Weights of a small segmentation model: norm layernorm, trained on numbers of one to four digits printed on busy colour backdrops.
Rows from block 5, named by matrix and row number. Rows with one number belong to one channel. Each number is 500 + 25 x the weight over its row's rms, rounded and kept within 0 to 999. All counts start at 0. Numbers have three digits each. After the name is the row's rms in percent of the matrix's.
# convs0: first 3x3 conv (model.mid.1.convs.0.weight, 192x192x3x3), inputs 44-65, a 3x3 kernel for each
# convs1: second 3x3 conv (model.mid.1.convs.1.weight, 192x192x3x3, transposed), outputs 44-65, a 3x3 kernel for each
convs0.47 205:500500500500500500500500500500500500500500500500500500500500500500500500500500500500500500500500500500500500500500500500500500500500500500500500500500500500500500500500500500500500500500500500500500500500500500500500500500500500500500500500500558503449524502497503500354500500500500500500500500500500500500500500500500500500500500500500500500500500500500500500500500500500500500499491496499491493499497499502505523504502512602501501500500500500500500500500500500500500500500500500500500500500500500500500500500500515537599507501509504501660500500500500500500500500500500500500500500500500500500
convs1.47 265:501504509496499505500499508500508467500503499500500496500505501501500499499494480503499499522500501496494494500500501502504501501519501500499467500500486498499500500500504499500500501500497502509501500500502485470505497497531498499506499512512492176500499453499516500500500500499501500500504500500499493500470497500478499512499478499499500500502501501500476495500499496499497494503500500500499499502500499500495461500499459501444483510500503501500511500500502490502470500510500501511500501501504506500506500498505500498500500490501500451483498481501500499500499537502500498499500498500502504501
convs0.48 154:500500500500500500500500500500500500500500500500500500500500500500500500500500500500500500500500500500500500500500500500500500500500500500500500500500500500500500500500500500500500500500500500500500500500500500500500500500500500500500500500500503502521513503537502501578500500500500500500500500500500500500500500500500500500500500500500500500500500500500500500500500500500500500503512505480466429500500500406472477503499496499497494500500500500500500500500500500500500500500500500500500500500500500500500500500500649503573438497479432497463500500500500500500500500500500500500500500500500500500
convs1.48 240:495498495500496492522500504496500500497499499493499467500499469517499500501500485500499501481507503500500500501513502500502500501500500506506502503500500502500467500491500503504499500497496501500501498496501499503502500504509485500483502501501501500497501499495512501460498500499500499501502500501499498498500499502526501504501500500511500497499500488502501502499501510489501472511500500504498499501500527503506499500501474388498498498500523497500498500490496501502502484497500501501503499498499485502509494500500580503512501501511423500502500498500501499503498498506505508518500507509499500561
convs0.53 169:500500500500500500500500500500500500500500500500500500500500500500500500500500500500500500500500500500500500500500500500500500500500500500500500500500500500500500500500500500500500500500500500500500500500500500500500500500500500500500500500500489496555500496522504499510500500500500500500500500500500500500500500500500500500500500500500500500500500500500500500500500500500500500499500499500500500498500500502501502502502504502501581500500500500500500500500500500500500500500500500500500500500500500500500500500500515501502502499503506500506500500500500500500500500500500500500500500500500500500
convs1.53 228:498499502498497518498495504502577510499500492505507500500492505499496501500467509509500495501493501494499519500499497501501499500403496500499502501498502501500512500500502499501502498501500442501499506502496545610500508487499500497500471487500601502518499500513453494503501503499500501498503504498499502500500500500499500499501500511503472502500497496508514533500498500500506503491499501497503502474499501501504483500532498496499490495500499499500498501500501508519501499497500506497498487478486499500489499500475499367498429500502454500507499507500500497499497491491493499500497504500499523499
convs0.56 133:500500500500500500500500500500500500500500500500500500500500500500500500500500500500500500500500500500500500500500500500500500500500500500500500500500500500500500500500500500500500500500500500500500500500500500500500500500500500500500500500500502900503505592504505742503500500500500500500500500500500500500500500500500500500500500500500500500500500500500500500500500500500500500496500497499500499500501500502501501501501505500510507500500500500500500500500500500500500500500500500500500500500500500500500500500500500492484498490497499479500500500500500500500500500500500500500500500500500500500
convs1.56 103:497482500496493501495452496494493499393401498431497509498495501498487502486499500498498500500491502496474503498481506500502503504554501502496499501497500500499499500499501497501501517502501466470501391493500382457500500502496482495492462437503359556500472506500496509504501503499507507500499505502499483500499497500500492500503496503510497503503485519499497499499500469500500472501506500500503500501502499498492501507502502501504502501499497500501502503495497502499501499500500500503501499501477500503481507501496501500456499454493499487485500499503515497500511488486501499497502498482501500496
convs0.64 133:500500500500500500500500500500500500500500500500500500500500500500500500500500500500500500500500500500500500500500500500500500500500500500500500500500500500500500500500500500500500500500500500500500500500500500500500500500500500500500500500500498498501501499502500500501500500500500500500500500500500500500500500500500500500500500500500500500500500500500500500500500500500500500503502502498497500500500499499498498497498487502505502500500500500500500500500500500500500500500500500500500500500500500500500500500500431434449645507771524509522500500500500500500500500500500500500500500500500500500
convs1.64 201:502499473474500501501499500496465495500500499497494499514499500509514505501500501499500499501507500494500498472501487501502505506516502499476500499501501495500500502508500500500500503502505498507499500501501497502500491501499505503553500507499501506501501501501499500498498498515501500502495500499501503501499501503513504500519501500500501501499482500459501618577509407477499638501502455506504811498498240502499500501505555523500501499500501500500500500499501501496500500500502502496499500514500472500496498501504510508503462494495479498498499499497501501501500499500500501501498500502500500498
convs0.69 176:500500500500500500500500500500500500500500500500500500500500500500500500500500500500500500500500500500500500500500500500500500500500500500500500500500500500500500500500500500500500500500500500500500500500500500500500500500500500500500500500500575544491503500473651485500500500500500500500500500500500500500500500500500500500500500500500500500500500500500500500500500500500500500459479488492484498499499500498496495505501500589603504500500500500500500500500500500500500500500500500500500500500500500500500500500500498499500499496500503489495500500500500500500500500500500500500500500500500500500
convs1.69 174:501499499501497500501500509499503531501501501495500502501494500497499481501498501508500499499498497499501501513453477500485501485500487499489496497500499501427566500499501497496499497466487518501497498504484500562439501499495499497483499582501501499500502501498509579473500502500500499499458500491507511502501499499425499499475472491498499497502501502500499488498502487494505500499464500495494484500466498500500447500500500502497502481504500500505502479506473500501501502460508499496541487490500477498490497522501499503500500585500499593500499497500497477499501473506500499527477454506470497506
convs0.71 134:500500500500500500500500500500500500500500500500500500500500500500500500500500500500500500500500500500500500500500500500500500500500500500500500500500500500500500500500500500500500500500500500500500500500500500500500500500500500500500500500500471496502472494498493496502500500500500500500500500500500500500500500500500500500500500500500500500500500500500500500500500500500500500501502514501501501501500500504503504519519519501502517500500500500500500500500500500500500500500500500500500500500500500500500500500500501637560500499504498503511500500500500500500500500500500500500500500500500500500
convs1.71 134:541495493580500498538507486513499502506499519505499507500498546499480523501482598505501500500500503502500502484493497492498540435500503520497502530499502502497501504501498498497491494500498478503504496501501498502505502506498498507498488499495498501500499528499498600500503500502500500500534501503499500501495483498498500520500496543496498506501499503576501503500496499503510533502507498543511500502500499484486489501501523496499500494506499500501488497502499501494497517489503496501502501504500500503496508511456520509514502501501511498502453500512469505503499500520537501500500494502501512501
convs0.75 154:500500500500500500500500500500500500500500500500500500500500500500500500500500500500500500500500500500500500500500500500500500500500500500500500500500500500500500500500500500500500500500500500500500500500500500500500500500500500500500500500500500408492499463444488495469500500500500500500500500500500500500500500500500500500500500500500500500500500500500500500500500500500500500500500500500500500500500500500501500496497499499495498500500500500500500500500500500500500500500500500500500500500500500500500500500500502503501503499489501503504500500500500500500500500500500500500500500500500500500
convs1.75 163:500501501498509476496500500498503500497499496500502508497495498486500489500501468489492500501528502458506500517493500501495491499500498500496499501491503484499499502490503502502498499503507508498499519501508534476501500502501478512492487492496501499501502514524606506515483501497503499505503501497537499499503544506502499497504503504495487455488387464496502498496505559491506499502500510499482484500495558500488499537502501488405493502501480507499501501492502500499502560493497519494507518501513460497493498501502510481559710503665562509562482498492497496500499495496502519499501509501501497500
convs0.76 166:500500500500500500500500500500500500500500500500500500500500500500500500500500500500500500500500500500500500500500500500500500500500500500500500500500500500500500500500500500500500500500500500500500500500500500500500500500500500500500500500500498496496489485487501522508500500500500500500500500500500500500500500500500500500500500500500500500500500500500500500500500500500500500500500501542587657540571503404493407243334243489481474500500500500500500500500500500500500500500500500500500500500500500500500500500500499507405495498490538501577500500500500500500500500500500500500500500500500500500
convs1.76 237:501505507501503501501499494499490502496499498527504532500500505500497499500501501518498500502459499501499499500501503500506509493501485500511503500499500497496496499501490500500500510502501514492480502501500528503499499517505480500498499498504499499492499499499500499510500501500499500478524500497499500499500500502501501503461501500506502501502500500484497499494489501508499500451498500428398407499500498566502502681499559624512490458500497495499501530499501506499498493496499501501510524501474592502499497486404482496497500499497538501502500502500501499499501501508523500499654496441505495474
convs0.77 108:500500500500500500500500500500500500500500500500500500500500500500500500500500500500500500500500500500500500500500500500500500500500500500500500500500500500500500500500500500500500500500500500500500500500500500500500500500500500500500500500500500486498500496493502519499500500500500500500500500500500500500500500500500500500500500500500500500500500500500500500500500500500500500499500500498497498498498499499503500501502500512508503500500500500500500500500500500500500500500500500500500500500500500500500500500500505505497503500462504507498500500500500500500500500500500500500500500500500500500
convs1.77 044:502500598497502513496504585496505498495503499494502488501496502501497500497498498505501500523488503520496501586503511504509501511523501463499499497501501499501492497499502496496505498491496502501466495502495459502479500496487499494497530481534497500498499496500500465498500503498503500496506493495500497498503498501506474500505500507507500499501503499504472494501491497496486490494495500497498500494496500497491499498499496500501498503496506501498526504497504502512500503504500504507490499505501500507495500508490452500474469501492439500497506500502501503503500503501495499515494500507480471501
convs0.79 143:500500500500500500500500500500500500500500500500500500500500500500500500500500500500500500500500500500500500500500500500500500500500500500500500500500500500500500500500500500500500500500500500500500500500500500500500500500500500500500500500500424506498396504504246506498500500500500500500500500500500500500500500500500500500500500500500500500500500500500500500500500500500500500501500501507501502509501501508506509504501503509513508500500500500500500500500500500500500500500500500500500500500500500500500500500500526511528502502504498500502500500500500500500500500500500500500500500500500500500
convs1.79 105:500470498499461500504463491498501477500503497500499502462500476499503491498502500500498500500497505502498512502497500501499499501499497498504497496503495499499496500502508500500502499499500496498476502497493499488504501499490499497483502504500489487517501494801498491732501500497496501494506501498503498500503495503521494502497494503499491499500498494522502499498501502496500499499498501500500502500501513501512500502516500490498495502497504498499506500490503501506502500515500502502501502494500505490501499464501501501495607520499503506495502498499495498497488498498501500500500509501513489494
convs0.80 155:500500500500500500500500500500500500500500500500500500500500500500500500500500500500500500500500500500500500500500500500500500500500500500500500500500500500500500500500500500500500500500500500500500500500500500500500500500500500500500500500500416501493493501499423500426500500500500500500500500500500500500500500500500500500500500500500500500500500500500500500500500500500500500500500500500499499500500500501503500495499499500500500500500500500500500500500500500500500500500500500500500500500500500500500500500500501503505501502501496501501500500500500500500500500500500500500500500500500500500
convs1.80 222:496493498491499496494501495501501498500500499502513471501500499515517500506520500488500504502509507503513502501500546501500555492506500501500466492498480501499483500500501501501497500488497502498505530502500501477551519421500499475495498505500504498554509500539523605558500499498502484502502500500528521539500504496495500499504498492494501502501533505506507501501501497499541500496502536499501501497539565500500502514504513500375495499501497502499497500497499544498499500488498507499502499498481499495502496499499536497499519499501507500503500503498500496499507497500501498502501499499497500497
convs0.85 097:500500500500500500500500500500500500500500500500500500500500500500500500500500500500500500500500500500500500500500500500500500500500500500500500500500500500500500500500500500500500500500500500500500500500500500500500500500500500500500500500500509500503508501502552482507500500500500500500500500500500500500500500500500500500500500500500500500500500500500500500500500500500500500498494491499496498499498500510511524503505523502505503500500500500500500500500500500500500500500500500500500500500500500500500500500500549497505501498502510490500500500500500500500500500500500500500500500500500500500
convs1.85 051:502499500500499499500500501499495500503501502502502500502498507500499505502499506500500498501501501500501500499500499500500500501495501497499499499499502499499501502502493499502497502503491500501502501501504500501502501501500510502499504503500499435500500431500500466501497500501499500500499500498501500500498500504501500513501499503501501500501506501499500501496499500499499500500500500500501500499499499499500499499500499500501500499496503499494506498496500501499500501499498500500499496500500500500500498500500498498500501499502501499501500498500500498499500500505500504501498503500496501500
convs0.88 114:500500500500500500500500500500500500500500500500500500500500500500500500500500500500500500500500500500500500500500500500500500500500500500500500500500500500500500500500500500500500500500500500500500500500500500500500500500500500500500500500500513501507503497501511499505500500500500500500500500500500500500500500500500500500500500500500500500500500500500500500500500500500500500493493446499499500503507592746509597504499495504502500500500500500500500500500500500500500500500500500500500500500500500500500500500500485492282496498340493515498500500500500500500500500500500500500500500500500500500
convs1.88 206:500501499504506500501503498499502496449500500499500493491500499539500498501518502503500504501475501539501501500502524499500500500500538500501497477500452499502499500499498497499501499501500499542499501505500497501491501501507500500499516500499501501501528523520508530502501500499500500500496494496500499500527502524500500502502503519500476500502499493500502507501500499498500501501479488497470486501500500547518512500500538257490447509497555503476500499435499500507499498500506499500500562500501502489498498499501526546501618502500501500421502501499501499506498499500601497490502500497451498500
convs0.90 142:500500500500500500500500500500500500500500500500500500500500500500500500500500500500500500500500500500500500500500500500500500500500500500500500500500500500500500500500500500500500500500500500500500500500500500500500500500500500500500500500500493581504501510503473512499500500500500500500500500500500500500500500500500500500500500500500500500500500500500500500500500500500500500500500501500500501502502508499514506500500500497424496500500500500500500500500500500500500500500500500500500500500500500500500500500500500474500488472499494499503500500500500500500500500500500500500500500500500500500
convs1.90 127:497502501495501499520517505501498459504505502525496499503502511504502500503500494504503499506498496518500492500495505500514504499534502501501499508500490502499438497501472496529492492502498492502491502502498501512497497497502502500501574395501498523500499500500499431500500499500500502501498502498495504501498500500495499498504504502499488499503501504499499500500498496565513486505500502509497500500379496498498485504502498531517547497480496498496500498501500501481500501501500501545502506500496499495499500496502499501501500504498499504499498499501522497508501454500509501497503500499505506500
convs0.95 153:500500500500500500500500500500500500500500500500500500500500500500500500500500500500500500500500500500500500500500500500500500500500500500500500500500500500500500500500500500500500500500500500500500500500500500500500500500500500500500500500500554506498499507497507501501500500500500500500500500500500500500500500500500500500500500500500500500500500500500500500500500500500500500499499499498499478500499493500500501500501501499501503500500500500500500500500500500500500500500500500500500500500500500500500500500500503501508500547646499501500500500500500500500500500500500500500500500500500500500
convs1.95 272:484491487498501500423536510503505499504500494502501500501501501512500499499503497499501519502510501502496501495520498514500500498498480489500500498499500497489497500508511497501501502489500500481497497495494499472519498525501500502501496504500493487531499500504524487505500506497500480500502501499501498499502460492502500508501482489496507499495487499503500503500500500500452500492540499505547530499501500493459500498500500501497499499509502533498490489512500502499502503501503499495501499499499502526502518501506584503501525499508509448500498501498499502490499522497484500498500500500498506501
convs0.96 354:500500500500500500500500500500500500500500500500500500500500500500500500500500500500500500500500500500500500500500500500500500500500500500500500500500500500500500500500500500500500500500500500500500500500500500500500500500500500500500500500500503499500495501499503500500500500500500500500500500500500500500500500500500500500500500500500500500500500500500500500500500500500500500498500500500500500504500500500499499498499499491500502500500500500500500500500500500500500500500500500500500500500500500500500500500500497501502504518502548499499500500500500500500500500500500500500500500500500500500
convs1.96 273:501417506499501499500502497474482501521421502488566499498504499496500502494505498488504505504499499504503499497502513471495607501500509506472502499515496506501500499496501505497495501493499501500532500495507494501503506538467499595473516469503480503507485496501499500497495505497504504502501502504419497505500501500530483504501500498505458486503498496471519499505501502558431505514431440442497500499500510500473528499503497502499504504500503494539475494497498513502501483536484486507505528495493481502506500500512439498496501499500500439500496507500502492502500503495504504501510495503496503501
convs0.97 157:500500500500500500500500500500500500500500500500500500500500500500500500500500500500500500500500500500500500500500500500500500500500500500500500500500500500500500500500500500500500500500500500500500500500500500500500500500500500500500500500500497499502494499501493494590500500500500500500500500500500500500500500500500500500500500500500500500500500500500500500500500500500500500497501506500501503498501502504510518501502506498502506500500500500500500500500500500500500500500500500500500500500500500500500500500500501502505497500501525501501500500500500500500500500500500500500500500500500500500
convs1.97 096:504503499492506497499524498498510501499506501499508500500483475498489501500499501498508500498495500494500502496499501494500500491498498495512503498502503503516502500494494499500498500500500500497499501500500507526504503500498503495499502487500526501509504498501500415501501501501505500500530500499438489485439499496481498497500525503472500500491501498502501500501501500508501501492502502460499500488500500501504500501503500501511500499499501510499503517509501500492501499478500500479499519507502502502498500502501500500485500501498500505499498500527499499500499498498502496500503500499530523502
convs0.100 144:500500500500500500500500500500500500500500500500500500500500500500500500500500500500500500500500500500500500500500500500500500500500500500500500500500500500500500500500500500500500500500500500500500500500500500500500500500500500500500500500500508493499543437497504352498500500500500500500500500500500500500500500500500500500500500500500500500500500500500500500500500500500500500500499500500500500500500500499500500500500502500500500500500500500500500500500500500500500500500500500500500500500500500500500500500500502502503501498501505500510500500500500500500500500500500500500500500500500500500
convs1.100 127:527500502502500504513500514502490500499494498493500499499500499482501494499503500500501490501501500500500498486502498486464500496438492507486500500485498501495497500505518501501498503501499497553501490503502495500502503474511501501498498516499512498505502502502507597531495502523491505501491509508503500498498502498499499491504480500502495518499478501498500493481499464510500499501498494505494498504499498499491496500498499500498498503500499500495500494499498498500499496511498498501500501503501506504505498498552505502501499501501500503514501502499501493500500500499497496504498491500498487491
convs0.104 139:500500500500500500500500500500500500500500500500500500500500500500500500500500500500500500500500500500500500500500500500500500500500500500500500500500500500500500500500500500500500500500500500500500500500500500500500500500500500500500500500500485418493491494501484445500500500500500500500500500500500500500500500500500500500500500500500500500500500500500500500500500500500500500501501500501500501501500501499501501499500500498499501500500500500500500500500500500500500500500500500500500500500500500500500500500500502499500502500498497499475500500500500500500500500500500500500500500500500500500
convs1.104 126:500504497499511500496517499480501502488500502482489501499500495498500388500498470500497497500497495500495490643500499509502498503499501447506500496502501493500501503499499502499503501470501490502499470502500484498500499499503498497503500493499502496463548496365604502292504503499500500492500501498506498496502499499502499489500456501502497501503491503499507484488536496463505495497496500499494500449493499472497498499493501501500516501499499501496499503498499499501498500503499502505500502492499501499500501492501449499506435498500486499501501496500501476501498490503500500501500499500498499504
convs0.113 122:500500500500500500500500500500500500500500500500500500500500500500500500500500500500500500500500500500500500500500500500500500500500500500500500500500500500500500500500500500500500500500500500500500500500500500500500500500500500500500500500500495461502498497650498499999500500500500500500500500500500500500500500500500500500500500500500500500500500500500500500500500500500500500501505502508508502501504502503504504502500500498496495500500500500500500500500500500500500500500500500500500500500500500500500500500500491505517500546503498500500500500500500500500500500500500500500500500500500500500
convs1.113 075:519499497524504501516501506503501468503501498499501499491498498498500499499481499499497501499500505501494505505500500501500501500499500499499493498493480501497497496490501500496499500506501502504499545502498623501498500498502499502510460503505499264364496334469497498494501499501499499502495501503500500505501500500498496500500500499497501500493500499499500502500508501500503498502501500501500498501499487367497496400495499503501500506503510514498498498466500500499501501497500515499500508499503502496493516495500498500501500503500497500501501501500500498496499440500429499509497501500494503498
convs0.119 150:500500500500500500500500500500500500500500500500500500500500500500500500500500500500500500500500500500500500500500500500500500500500500500500500500500500500500500500500500500500500500500500500500500500500500500500500500500500500500500500500500497442500319499394499498499500500500500500500500500500500500500500500500500500500500500500500500500500500500500500500500500500500500500500500500500500500500500499504502504500500500501501503500500500500500500500500500500500500500500500500500500500500500500500500500500500505501501502501500501500501500500500500500500500500500500500500500500500500500500
convs1.119 174:501493499501499501500499498596500502500499498500514524501500502503500499495499462502500502500500508500501499501380500500499499499504498498503501501499499500476499499499498500500498501503501499500491475501498509500475501511500514501501500494462497499500500499500499495499499499503499500503499501501504500500501500502454498499505497518514494493504488499489500506500516499499521498501499501497498483505497521499500495502502500491501471501487504499496494500499511498491500502476500532544505496493479503500486482501494500600503501509514500530511502499501501500497499497500502501499501501500501500502
convs0.121 134:500500500500500500500500500500500500500500500500500500500500500500500500500500500500500500500500500500500500500500500500500500500500500500500500500500500500500500500500500500500500500500500500500500500500500500500500500500500500500500500500500504499500499500502500496501500500500500500500500500500500500500500500500500500500500500500500500500500500500500500500500500500500500500501501501500499499500500500499499499498499499496492494500500500500500500500500500500500500500500500500500500500500500500500500500500500500499498762535607494494310500500500500500500500500500500500500500500500500500500
convs1.121 187:499500501500499522500523500498494495500502501509500499509501503502502502501500500506495500500500500499500499499500501501501500492501472498501501497487498498500498501502500501497502496496500499501505499501499493499498503501504586500500406502501501501500501498500499499496500500500502500500500500500506500499490498500498500500510502504498496498500498484489478484501500502501501664500502507500500501457492492507689677503503500502502502500500500513502494473499502497497498488484500503500500500501501503501506486499498490493492355455484499500500502503501491501500500496500498498498495483499497500501
convs0.124 176:500500500500500500500500500500500500500500500500500500500500500500500500500500500500500500500500500500500500500500500500500500500500500500500500500500500500500500500500500500500500500500500500500500500500500500500500500500500500500500500500500391499494449500474334499450500500500500500500500500500500500500500500500500500500500500500500500500500500500500500500500500500500500500502502507507503512511504509633510503523514522498497489500500500500500500500500500500500500500500500500500500500500500500500500500500500393464466488440493405429375500500500500500500500500500500500500500500500500500500
convs1.124 186:484499497501499488499499496498532500489508500503502502500500500498500501483498540502500499500502501500501499500503499499499498497485499485500500494501500486501498500499551500499499499499500486499514495500502501500501485496510488484497502499501501498498532499500500500501500502505499501503500500500499541514482498472501500502500501499499500478497500499500501499500501502500501522499499500494490499522502528638560520568506501491450418499499526508500514499481495498501487500527499491507500499501500501503503512504502515503511550525490580613488501501502502500500506499498572499503501499500501498498
convs0.133 163:500500500500500500500500500500500500500500500500500500500500500500500500500500500500500500500500500500500500500500500500500500500500500500500500500500500500500500500500500500500500500500500500500500500500500500500500500500500500500500500500500499481595499500500500500503500500500500500500500500500500500500500500500500500500500500500500500500500500500500500500500500500500500500500499499500499499499499499499498483500502499573506501500500500500500500500500500500500500500500500500500500500500500500500500500500500500502507499503535502483498500500500500500500500500500500500500500500500500500500
convs1.133 148:501499501500499501501502478500499500502475502501482497475506506500490503499503503499499497500499498502499499502498503499592502486677498500501500501501504497492503493489502499500505501505508501503502494501500491459494499500460485488498491458517501503500525358501530246502501500500500500499500497499499499516501500499507502498494477500500499501501501501500497500501502503501572505500500500500498500502500501501499500500500501500501501490504501488513494504505484500498502499512498499502499500499500500498498504498502500499503504500503517501502499501498501500496500499493511500498506501498501500499
convs0.135 188:500500500500500500500500500500500500500500500500500500500500500500500500500500500500500500500500500500500500500500500500500500500500500500500500500500500500500500500500500500500500500500500500500500500500500500500500500500500500500500500500500503591563497504505474702577500500500500500500500500500500500500500500500500500500500500500500500500500500500500500500500500500500500500499480468501501501502501502560502681501502501498500498500500500500500500500500500500500500500500500500500500500500500500500500500500500508503510500500486503501503500500500500500500500500500500500500500500500500500500
convs1.135 280:500501479501502500501492497466422524506491501505495503503533504459541503501516500508503499505469500500498518508516501501495506513509499501499501509500488517501515501499496498503496499490503522438503501500496496493500491501491498501494492479502451651499499587528499500488500493500500503503500501502502522446497545499474507498504506503493494498543497486501503515496515524512499528478509497455500477490500499596500635512502504440436502478503495497508499499511500506501505498499500479502497501501500501496500501499539499498503501493507496354524502491500495502499500501487585500497500495502499506525
convs0.137 171:500500500500500500500500500500500500500500500500500500500500500500500500500500500500500500500500500500500500500500500500500500500500500500500500500500500500500500500500500500500500500500500500500500500500500500500500500500500500500500500500500358497498462502501418501501500500500500500500500500500500500500500500500500500500500500500500500500500500500500500500500500500500500500502502501499498499498495496534544577510509539667566658500500500500500500500500500500500500500500500500500500500500500500500500500500500501542502806507585476501500500500500500500500500500500500500500500500500500500500
convs1.137 216:496501499494498500491500500504512537500502500499500501505500500502501501506500500500497502482494499500496526499500421502500500500500500496498500493498504501500498492502500496502498494500497500500524495499502515499499500500495502500505500502534504500372500500493498513484501505505498497499500498501500506498498498490501500502499500500500502501492502504500499507501500500499500501500533529528607568500502498327456445481499497548504501502502507500505466471497499501498499502500500519500499397502512452504503512522501498497499500501558499497497499500500498500501487499500312474528476502553502509501
convs0.142 208:500500500500500500500500500500500500500500500500500500500500500500500500500500500500500500500500500500500500500500500500500500500500500500500500500500500500500500500500500500500500500500500500500500500500500500500500500500500500500500500500500500501500499499499490500498500500500500500500500500500500500500500500500500500500500500500500500500500500500500500500500500500500500500501501501500500500500501501497498497500500500503501501500500500500500500500500500500500500500500500500500500500500500500500500500500500502502503500502502497499496500500500500500500500500500500500500500500500500500500
convs1.142 162:503527501509500499499452488478500500501499500532484499513501501496499513501500566491502518501504523484500498496528500501500499494498502501501500501500500493501501500500488500500502499496496501504509500500500473487500497498494500502499504512503505505502501500500499499496502500498499502499485501498507500502500499505517503524500499500501498502499493501499500501500511501498497499498504502502556552507594501547511516457464365494489500470494497511500500498501500500501505500500502501500484500529501497501501501499500493496499497497444497489471503497499500496486500501499514501508500500500501501504
convs0.152 240:500500500500500500500500500500500500500500500500500500500500500500500500500500500500500500500500500500500500500500500500500500500500500500500500500500500500500500500500500500500500500500500500500500500500500500500500500500500500500500500500500500493501500495503491447501500500500500500500500500500500500500500500500500500500500500500500500500500500500500500500500500500500500500500500500501500500501501500500500500501500500497497490500500500500500500500500500500500500500500500500500500500500500500500500500500500533503505504507502500499496500500500500500500500500500500500500500500500500500500
convs1.152 195:568498500506510501496496544571478500531444484503500502504520494507500501498469501498506497497499499497500499503436574498218512451464533506501457502500501509498503503514499505497469502499497483495504499503498504507497507503499500536469493500493501516318506722372522566504501499499504539498501501502516501497510497500501503502496525514508503501493496476564491530501499499494484492522499514505500511501489501500370497500497499500507504502492462511499499500492501496596498501499501510501502498503518502500504497508491499500493504506501494502500486435502478497498500501499499501499506499462500491500
convs0.155 115:500500500500500500500500500500500500500500500500500500500500500500500500500500500500500500500500500500500500500500500500500500500500500500500500500500500500500500500500500500500500500500500500500500500500500500500500500500500500500500500500500503504590626517522508505605500500500500500500500500500500500500500500500500500500500500500500500500500500500500500500500500500500500500565521556501501502485486482498485381499497493511503502500500500500500500500500500500500500500500500500500500500500500500500500500500500495484406522501641620534624500500500500500500500500500500500500500500500500500500
convs1.155 194:499500500499498503501501500531502522526502501498501501484477494548504499502511511498499498501500501502504505511501500500500500499500518500499498481502500499492493500500500502500505499500495500500507501500501500499499499500499505500539503506506504500503493410378430498499499499502501498502500500500500490499500502500501500489519501495502503500436498474501500504500500508500497502500500500511508502498484244500499429527503502727501504588499491458498500498499500500500500498504497498499499499499499501501498501490487479482499397496472501499500501501499501499500501501499480498499500498499504503498
convs0.156 165:500500500500500500500500500500500500500500500500500500500500500500500500500500500500500500500500500500500500500500500500500500500500500500500500500500500500500500500500500500500500500500500500500500500500500500500500500500500500500500500500500502496504501500484502496501500500500500500500500500500500500500500500500500500500500500500500500500500500500500500500500500500500500500500500499503500500500500497500502495502501499502501500500500500500500500500500500500500500500500500500500500500500500500500500500500500497497492502504499502502504500500500500500500500500500500500500500500500500500500
convs1.156 178:500500500504502501501500502501499518493499499492500509500500489500504463506502500495501494498503493494511495490509496479505489455500498501497495521498498551499498502498497501499497499485500501498496500499500501500503430515503428502510497499502535505503612502507767501509507501500500502503498504502498504500480519499499505502510500500503503500499574499500500501499501503501480476501500500519501516500502501501490483502498494504499497469501489495502497497507498499500498501502496501502500500501500485507502498500498503500506500495507499493506498499500499501500490500501497500496489504499501500498
convs0.162 170:500500500500500500500500500500500500500500500500500500500500500500500500500500500500500500500500500500500500500500500500500500500500500500500500500500500500500500500500500500500500500500500500500500500500500500500500500500500500500500500500500498497500498498497490425404500500500500500500500500500500500500500500500500500500500500500500500500500500500500500500500500500500500500500501501499500500501501500500501500496497497499498492500500500500500500500500500500500500500500500500500500500500500500500500500500500497498492775605999370476375500500500500500500500500500500500500500500500500500500
convs1.162 267:525484490478501521500504500498500499500504500502501502498500499500499500500501500499499500501501500503500499501502502488500498500466500503503485498502500490500500507500498500506500494500500501502513500499498500500498449500505655495481506500500535532527499501499498499468499499497500508507501500499500497501503497472496496485501499499455500557500503503500505549546495259434476532501532502501538791497470376500500502499500514619508501500499495498499500526501499508499500503498474504496467500503501501499499500504509510501500500483467497493437501500496500494501500500517498499499500479499492499503
convs0.163 027:500500500500500500500500500500500500500500500500500500500500500500500500500500500500500500500500500500500500500500500500500500500500500500500500500500500500500500500500500500500500500500500500500500500500500500500500500500500500500500500500500474500517454489514440538556500500500500500500500500500500500500500500500500500500500500500500500500500500500500500500500500500500500500500495495505502506504488489501509500504509564500503506500500500500500500500500500500500500500500500500500500500500500500500500500500500486402386545618598481474481500500500500500500500500500500500500500500500500500500
convs1.163 010:500500501500499500500500501500500500499500499501503501500500499499500499499500499499501500500499499500500498500500501501500501501499503500499500501501503502501499500499499499500498499499499500500501499498498496498493499500500499498500501500500500500500500500499500500501500500499500500500501501500500500499499502499499501500500500500502499499500500499500500499499502500499500501501501500500500500500500500493499499502501501500501499500500500501500502501499501501500501501500503500499504501500501500500501501500500500500500500500503500500472500499499501499499501500499502499502502500500500499499
convs0.164 133:500500500500500500500500500500500500500500500500500500500500500500500500500500500500500500500500500500500500500500500500500500500500500500500500500500500500500500500500500500500500500500500500500500500500500500500500500500500500500500500500500502506562503512504498499501500500500500500500500500500500500500500500500500500500500500500500500500500500500500500500500500500500500500499499497500500500499498498501496497503505502496499484500500500500500500500500500500500500500500500500500500500500500500500500500500500513517549493496499518516569500500500500500500500500500500500500500500500500500500
convs1.164 112:497500500504499500499499464496497499496501501473490496500494500501507515441500499494501500500507495501500499490445497416470428499503504495498494498499498478471497510502505498496498502497494500499498498500500509515502502506500500501501499501502489500500498501499501507501499500500503513514501499500500498497515502500495499498499499501487500499499499498502479500502500499503495491500500494501501502502506502500500500501499500499500500500507499499499501503498497498494499501505503498503501505503502499497500497502501501500501485384492590542520498500498512525500473472491499500451501501497502500498
convs0.168 268:500500500500500500500500500500500500500500500500500500500500500500500500500500500500500500500500500500500500500500500500500500500500500500500500500500500500500500500500500500500500500500500500500500500500500500500500500500500500500500500500500495491500501497500500855497500500500500500500500500500500500500500500500500500500500500500500500500500500500500500500500500500500500500499501500500501501501500501499500500500501500499500500500500500500500500500500500500500500500500500500500500500500500500500500500500500500501502501500496504501500500500500500500500500500500500500500500500500500500500
convs1.168 193:495501497519497495503518478509505494503499499500501498447527500502425501498499495505500503502498503495500495498453497575499488498502500497500496499529476515470500512501498500499492503469521532503502498681505500722501505500499510470506507402538501502500563134521501300502497497521492524492490502495501496500502449497506491499499434499500478498506488503493501497498497503500517496475500499498495496495489477493495500496499499499493480504538541496501498503500500504495494482501502500509497524484502506499503500496501501502501508502496502482497501504499488506499500499500498496495504495508495501500